Rows from block 3 of the encoder, named by matrix and row number. Each number is 500 + 25 x the weight over its row's rms, rounded and kept within 0 to 999. All counts start at 0. Numbers have three digits each. After the name is the row's rms in percent of the matrix's.
# qkv: window attention query, key and value (stacked) (encoder.blocks.3.attn.qkv.weight, 192x64), inputs 0-63
qkv.9 094:499507475495488521497474533476511502423495481469462499508516455471525494494455472484482514520473501500501478509499491491523498476510524520499539511457531565518493534501531516545479540516497483
qkv.10 092:523528515463539541471536478503493494487452520538519476505477524493512510533492495468516467503477476494454478522467523498472518509515475452514519462449465481494482505527517496510522489509497548
qkv.11 094:492499522462477465515504494463492470463517504479486498478495510447452528474466516468514503467554515486524512451481463493490519510518495486512502513492510475495483474485469515520456533556525480
qkv.12 079:466526553508495469474532443496471497521480459499520504551520506511473479475486501545502514481515494532520495495503499511503531511479467536514510515471526521517518437495510511466552489505486477
qkv.13 094:481508472516513459551475471497487495496489486501492477532520508480456504509473447507458549508474546489516552517461494511509492487531499540482480480540535484485467499504500468517491534473503506
qkv.14 092:518462467497521465520512492481448502510472475485523485471530501497525552546502482514491543522515527487485480511497466515483461490556507505503491467523517493521533511536494508496474558534498525
qkv.15 119:507490489462534526507525546486475484482439536468508500479466475500484496527482503499513456507487510479490494540482552513494531503452495463549513500481492506515479469508540504513514480518498553
qkv.16 100:439510473484482527459481464502476480511481490507527491504466495480484490498449469478459493505506487445453465487530497488512506492523506497521466487492550525446504487504492510523490492451517482
qkv.17 117:465544543545509499489491483482502525510481496472446545501486520519491505488509517522437470483488473483499528481547513506504531521528478513479507470530525504484549503483516452505482482511463503
qkv.18 096:511489508481487441551505546483491523480557491478464500493488501485539509473505538467501494511490512552497503494487456482484478476515488523472470514459490511498483482522501474479527474546463477
qkv.19 122:479502508500497534485510521462516549500498454460487515501499532510522534465506489498501466480504487482469505470531416521481529534539492487469504471507540538496516532506513460493482495487484500
qkv.20 103:503594512487506524513499464496512510502454538535525496478484493511471494480523462513476476518493469502500485517497528494533545518521475506491488483479512493491529453498486475500506489490525566
qkv.21 106:511471508505499478487542463489493479471541478516475536466517513502556528480523532534502467483473484500468533508502510540502455502479445506514504485485532524505520518482551490523499502546493503
qkv.22 107:529451491506513462477532511454480494472544490453451510496519513507529517473519518500510462493478492522506545498532496519507517521493496529448505507461478510527503519479497483514472477563509497
qkv.23 092:488559477498523558498515496488519508514494474504525501481532497540515483470525542499482483492456478501486515486565462511512496505516477491495503485490481479478543503501486417485480501493511531
qkv.24 127:490540502516493519510525451498502484533471507500535510479497507519461488474482511510475491498496478480505482523508500513504534538525416491514487493448539505471549458465485462489505507527511478
qkv.25 107:515532510496493511483517459523482480469437463490539503512491526524521476470503518484487479495498495514472507557491510522512533532506408516514509505468517495485526459499515510497491463512510513
qkv.26 101:466517482471481521487504507445508532519544514493504513471479533501537519474533486469503473506469468509489524499529482526491522538524492519481524486525504525488533474489484448499489474564538485
qkv.27 112:470514461525484538479521479469528522517479452443471516497491498496498489487523472506464446485510486501465485485558494523503544536494465487471502489490539520506528499508478468472486507519484515
qkv.28 074:523478492507517487465477545473488519511507521510444507473553506523544523511510465540555491503492482499537520505502480472468511542532542519479484466510481526483483542481486494499506508519531493
qkv.29 193:502504517487514495476504480514470453496486504534542494496482520499467479538489512526456503531518478499557450537462562489494542527441489494522501526487493477488498470480508520506520508514504516
qkv.30 111:535462514477516481473490505510517516497528508513496449511514498476502462510573534502567466521512519512509517558479477474495463501476492493518504491502469522528455505502526528478512511476502499
qkv.31 107:474531502502501527531483490540513511535473500500541493495529484470496464495504448461490524467499522484486490468489484502466508487531543496516494507534495520496490525516463513527453524421504517
qkv.32 133:520487504478503501530489520475499464474512563494534465508524531504515505506514511524453550551483514475499504495469474467471510532468521526558500493521506485509464520492470526470465499502479513
qkv.33 121:549510513465502489516526515480488421473510546483525494508484498479480493542497512520482541519525522450491450521467517469478532504491534509526508511499496479537480511484494527486478487533496512
qkv.34 112:498503497520488578524466539496548510503501471535439512503507491499476483512488504487551494477548510521494463486483537471488497477485502483477526499472518509460513515544511532501490472501497523
qkv.35 127:512510493509535541515499510524505469465522510540501503484479474482484505529489495519508547502520495478522464504505504491511540461449527471483536502441545478484447499500514529509490465459478516
qkv.36 194:500547502492506472513483488502474499470477547519520463493501499481469504514501493539510566512438502462516496520475487491491509496505565508524516501519511452514472487512475480495495555470520519
qkv.37 100:443515482471520518511462465530470529497493502506457537472490487472472519508481476515514545520507500529505465481494462483488459454500513506486509530523537527469493492495527498502487537484502443
qkv.38 131:465491510556499472497464501492504540505479518523477503489543488502481542467525484530496487480441490483454537447541467559496482476511500509480500483554499497514507504499479488505500505488505495
qkv.39 105:501526496517502510486485529530486523484465566529483505480511449484477487537470490525519546520469525507511500461506535472523481488509520491534542522498508485536474538497512463502502530464464508
qkv.40 096:470504518482479457497516454519461520495489535498507482490539526495511534479520503506449538473453491478475511496523485495489468494533533527515531479555505487484522524460469489521522539490524493
qkv.41 102:515453519477523511531538488520490418463501534506491500489463464492496477534495523514506510496499526497511479528481521459510514529484513485523501528462500524528485492474547545525517480535500497
qkv.42 126:496557511506527532505459479520492486473472534493501509523497492484452498522477504507494566513464513486516472508503521455506520459532526527520530505512466484542466491487512488518486542483517538
qkv.43 156:503539521488533458492494488522476494478507567504533474488484504492464523503498489541482565508461488481491501485479502481487529491510567532528513493537510476515481505513474471497477540483509524
qkv.44 123:518503507519472454486491524468495522511533467476514477541528490506547527431511506499463460485448523487487521489518486527469491492516466475472490465530504553468513504494477492499489499512515505
qkv.45 066:530473525455530446549538532486477511512540512465522508497533494494533476508484483473490512494497506490538523509487514495537484509496454494532502491468522496482544463475513498477490483517548532
qkv.46 119:447477488543456498484504484489549549505469449496505503520521499492525507468497465521498453482506482485517549517546537544502482492486472493487498470497495530487537495505472517498476499514517473
qkv.47 109:495502468475511521521507486550498473492516517504486481488474461468447485549506485524511516497489483524541454517456500427524507486496486523504509509473540477497481476495514471502526527502477542
qkv.48 083:491496509505519490500533454513538483473501473473478504502478483535539462514480511518487455494502568471530525527488523475531468446446495505521501519508516514484483504511534540495509496514479528
qkv.49 097:503463556523507457488534500466456479497503484504548482495518516535503472503492507503453472474531486491465503507456489519484499510476482527514497542505473486498517463452510483514498504568490500
qkv.50 077:531506471425513561512498526532515521480495500491562466509495476527482517509481459465505482478520490485520462545501485495534511498506502519505466534495513471485471485461494498516478499478507522
qkv.51 085:450536490493441491508469487511501513497502505515455485488514477521506516490485490466484500531485481491530501495505503489541523517489443510462520535548475501530519471485504527556464519465474477
qkv.52 085:507488556489495514470490492511504546493463531489481540506517506501510462483559496485528503537499498476482522517541495528528537501492496470525459468536511475473504470473518493451460517474508484
qkv.53 083:505519523511480513486487485485480502509441541536527517511508511510521441488525529481495528517529470429485509504491467528504495560483464509515499499508489487512518509488501535465531496525551495
qkv.54 084:494562499497495565516514495488538560497503518517478488484514520489534475462515483493503470513469474508519499515461495488510491521486483471482456536525492555477455479505468498504481469521505510
qkv.55 084:474487514502505511476525562438522537517495480548490513509516464517523475512497490493519508507495536515480477483490508519506517453518513508466501520487542497468526535496441539484503509516511550
qkv.56 102:515494478514509488459535526532484491512513508496498485496450478468533484534508483506529503462515482493483494519447561465528523492496542550504508536448517539486474525485516489524487491509507520
qkv.57 098:487504552460518433523533496478450482495495527506540496485514527505527485494482535453480489516478504493527504512527522478461502524500492496507526459485434513492498489480469507462512515506515520
qkv.58 104:439506467543478480497500534495532507494498463472460539470495481477509483491465466536527510486507514489498496479539516509530503450504492528474507510461542513505498519492493487527486525444466496
qkv.59 075:495466450533520451488499523490490518494516504495506466494520513482456482517500454504505460521523511501475482447494543499507520487493514473506486525496559507477480472494467481555483540462510509
qkv.60 085:484426502460523501536527501480488430519528529481501463496489502495537467529476514489459490511543510514514526501491514475491518525507553532494482497477482543524491520483516508508522518512510501
qkv.61 121:513509529489479482505511463475476475478478522527543475527469515503515539494511559468509490536493492502466471538482498509501489574497452485505494509503502465479484486498459500463474469478511477
qkv.62 090:503517503466482511498476499567508519532479555513518528503475477516439476496494471485510487489476522507500508495513522485564518487485491491498499535469517546513469482480546494474545503514481524
qkv.63 090:531517511506475508512491492453495516463519504515527456536519521493512534474502502485496521509465560524488513522504500515463512525515462525503462465551490452502484492511537496506514465493452539
qkv.64 103:472499443480506567517467472517512514487467459512477490501482539504437509505479471449521474485472520506471502510502514493550492501491453469504493536502534518503510489477494476506516513516496487
qkv.65 093:483507507510487502448498521499525464447480515463519506497473558466555471475502487525488508539513527519536454482473496518529522519501513493544519520499475490497483501546482502470504492538504511
qkv.66 088:501487508474533518459485517551486472506496541504541481484482486487524467514486526491491502523536500475533468490449530523516505493494465512498535514475462514529455464535476484486550490471512512
qkv.67 088:491546525463519471517505512463525522505515530529543463488523506519539484481485485496481487497502481493478501468496517509470481545506513526510495437517503497490522568491510534465519517455529512
qkv.68 100:470453485496472453468516481464536506520481482488484514465486480491554510480483522510461499499485489468491566495537480455503468517470470495495460482478484515504507508500455517488493525532504505
qkv.69 104:518495435532500432555508505522491508518538474472523455500489476481480515512473512478483495503503506530519487486504482519564516511499507515523505526519528515482527510474494483554465476491493502
qkv.70 087:491475471497470510508478491499514490533475475520437541528467499492453555490519482515489516485511465547546482502492510481506508479492508475542489524520538520534479505518537545493493527507509475
qkv.71 101:462513495505529532490494486519518454470496501546532489488462517509461486505519494509524503498485493479527475529476541443499527484441483476535520525489519456510496509506472486496520506441524487
qkv.72 086:503484490505484473467487531481510541542490461477493458536503486513488487519473510533516486495515497531542504506499471493531488504473473515529488508445487519526512517467493487530453487549455452
qkv.73 091:502482480496502445524500485535471501512540530439500556509536510507488478483478491539472491467508519499503484488481516498485512417482487526499493496499529545482479514489479478504481483526473520
qkv.74 102:517486525506522510496509524516518520492466504500508502522465523441534511538519499505468529496448517481482473533506526469462500493527535497458519437531482483506511448508515515468509477471492518
qkv.75 092:470457513486500489439511479434539491530483488492469512480466477495549497468509481484503464491518495452481504496546492518433496516481489500502501457506487509500496546507508501497520517511510515
qkv.76 082:518515477506473524511501524517471476489506503557514507504501489469490510495496554509516472449532478470523518530519522499504516527459501469476512548487526503482510434524524515498522457472542500
qkv.77 097:493519521477509480459516486508550481509565488494492503563510505505502492478527491446499474498538494505579513465513500512527490520493509497505535522515533507507488490513499459507500498556484503
qkv.78 087:460496524499504465512520506488480479519462519462520520538539515499525481507487535501521489576518449486495497482478536533497488519519507467482491501469519507446529469489488503446479508511505495
qkv.79 103:508485535481487467490493542454499457461507486522522480474513499479557482538521529516483510520493491505506525513489529498507529505502526484476536461485507482531523449500553499484540471518462505
qkv.80 078:490429526486497482509491478503458491522513479480518502485492474510502485509476491515546450502509550516448502533483500485541467495455449514484490496469479494487501475492501516545495544514516519
qkv.81 125:500482465526524479469534491503533481529524451452459504503467504488531491467528547494488499512529480499480501500492492521550457493471448491471470514485507534497513524515492484545520473520489499
qkv.82 104:464521490510443462560502510522514514496496498499486500527512499520485514462478471534447483489504477477498505454503465493472532474474538477461506465521515484522510525497472467485457477507483480
qkv.83 111:477500446505485500504502427519531520525533477450470511500507490494500502497517492525497493490544493529467510503540478524535439498517473478489487507536516517483519493522511490534484450503462513
qkv.84 120:538520541510500491470531486513495474524495464541486481497483484517539510499490543500514486513519507497495465503552519492515549545465441484467491476507441500487518478483519493524535509477522501
qkv.85 100:481507479540509536499506482511506514529497486489473539468465511489529466475468465524468488472519479478480513509531462513458541485458502471482491486538548480494543538489524497470522474502492519
qkv.86 112:477530495536518512505482493482533520501480445479478517498492488463538498479492476502445516480545479493497516505481470518512519488518509480476499486524512455504514526541454516482514438482444488
qkv.87 094:487483481489517477503503425515514506493494493517489499483474499502520556492501487468466478458534526491477528530540498486503444512526478475493490485520515513464541495552502477552522482507484516
qkv.88 125:493516518502543516469536496504540479523474478475531519470474460488517456495495525485491475475516503479510456489502498484518559500510450470525463496495521515478538473533497488562506486503482509
qkv.89 118:495503535483518497505519517477492494502490486524546491484495445512532512508433542512471490457558482493532502506495525522540543517484458474478491496501495483470538512494466520539498491480512515
qkv.90 088:482515469537517464482505485498503511511519450489476496501520474523528526512476494485484487460561494518501509487508481497506490516463471450510473480521530467477488492542521488533532458489464444
qkv.91 119:480492486536498501495502483494530507538510460479432516485514480535511497457469503497509480490530477475483484533500489501539515495490438501475509534520501498511518485489485485552547469513440507
qkv.92 099:501546491512455493531495463431499533452496507474455520515519491485521499492478493503549463496503499521493512484505472501496478511477532519498529466531472471498503538499473488455468470476493511
qkv.93 171:532501545447538528485514546498479462486482503533547475469463487480520504531455544485475493518487497475499487497458524465471553521493528497531501505485475499504490514494496491475515492501527495
qkv.94 107:490524497491510520565485521485510525513492550543513491534494500457458507479465469497472489511475494515495479469534524477461519515501533494505480470538517451473484509483469492475472544498507476
qkv.95 117:502483518495507540490508475512469501516511533478496488523524507505481511484507487477531501531500523534486487497497453512502412447506449543506515510488489523497478453503475464478505538538524508
qkv.96 123:506479528515493482538475488496492514469505508505466508488510471476506503494503450507492537507488517483511528478483472504526469463532588534518505509549542481515498515512470476484465514502450489
qkv.97 124:509523499489476496549487527529524496474540512512465491501504494450527509538530486506473535500476541474479486495501462488495492445510571550506518499523476480512488537506491478517510513505460504
qkv.98 115:518516521463545514512474498508524487525466504520524489511470472498508488528488502472478513480497503437476464527495520500513511496439462495524504482486507481492523514527547531550567489508505504
qkv.99 115:504487516474540481509461527492491468504504550534517512492479460480495475507502513473501531529495480432485498513473493505496530502483497497509537531469507467559502526522519534516510536485456463
qkv.100 143:504521505508496514518446509504472515473514536512446494486505529492475503490484456518481536494482492470515505494512473484472502456521552531504540514533494450513458528494488491458487523461459511
qkv.101 099:526538480496511477477505538528506520512483521482511464517514472509497502486508448487471536520415477465515471518507543498496519504461483525480514496504484483509479482525527514480499531437497507
qkv.102 115:497520498526506499537491507497471551551477461491521499538533548537469513501464449521520498500495469504521491504534536548478485478492493485471480480507515497494508458463483516544493517503524492
qkv.103 122:501528514481511510497443526526507480502515540543525473514529480510456508540519478507457549500471493490482464482481523463479494463483523497498533487532496456553488488503540511495508492487488525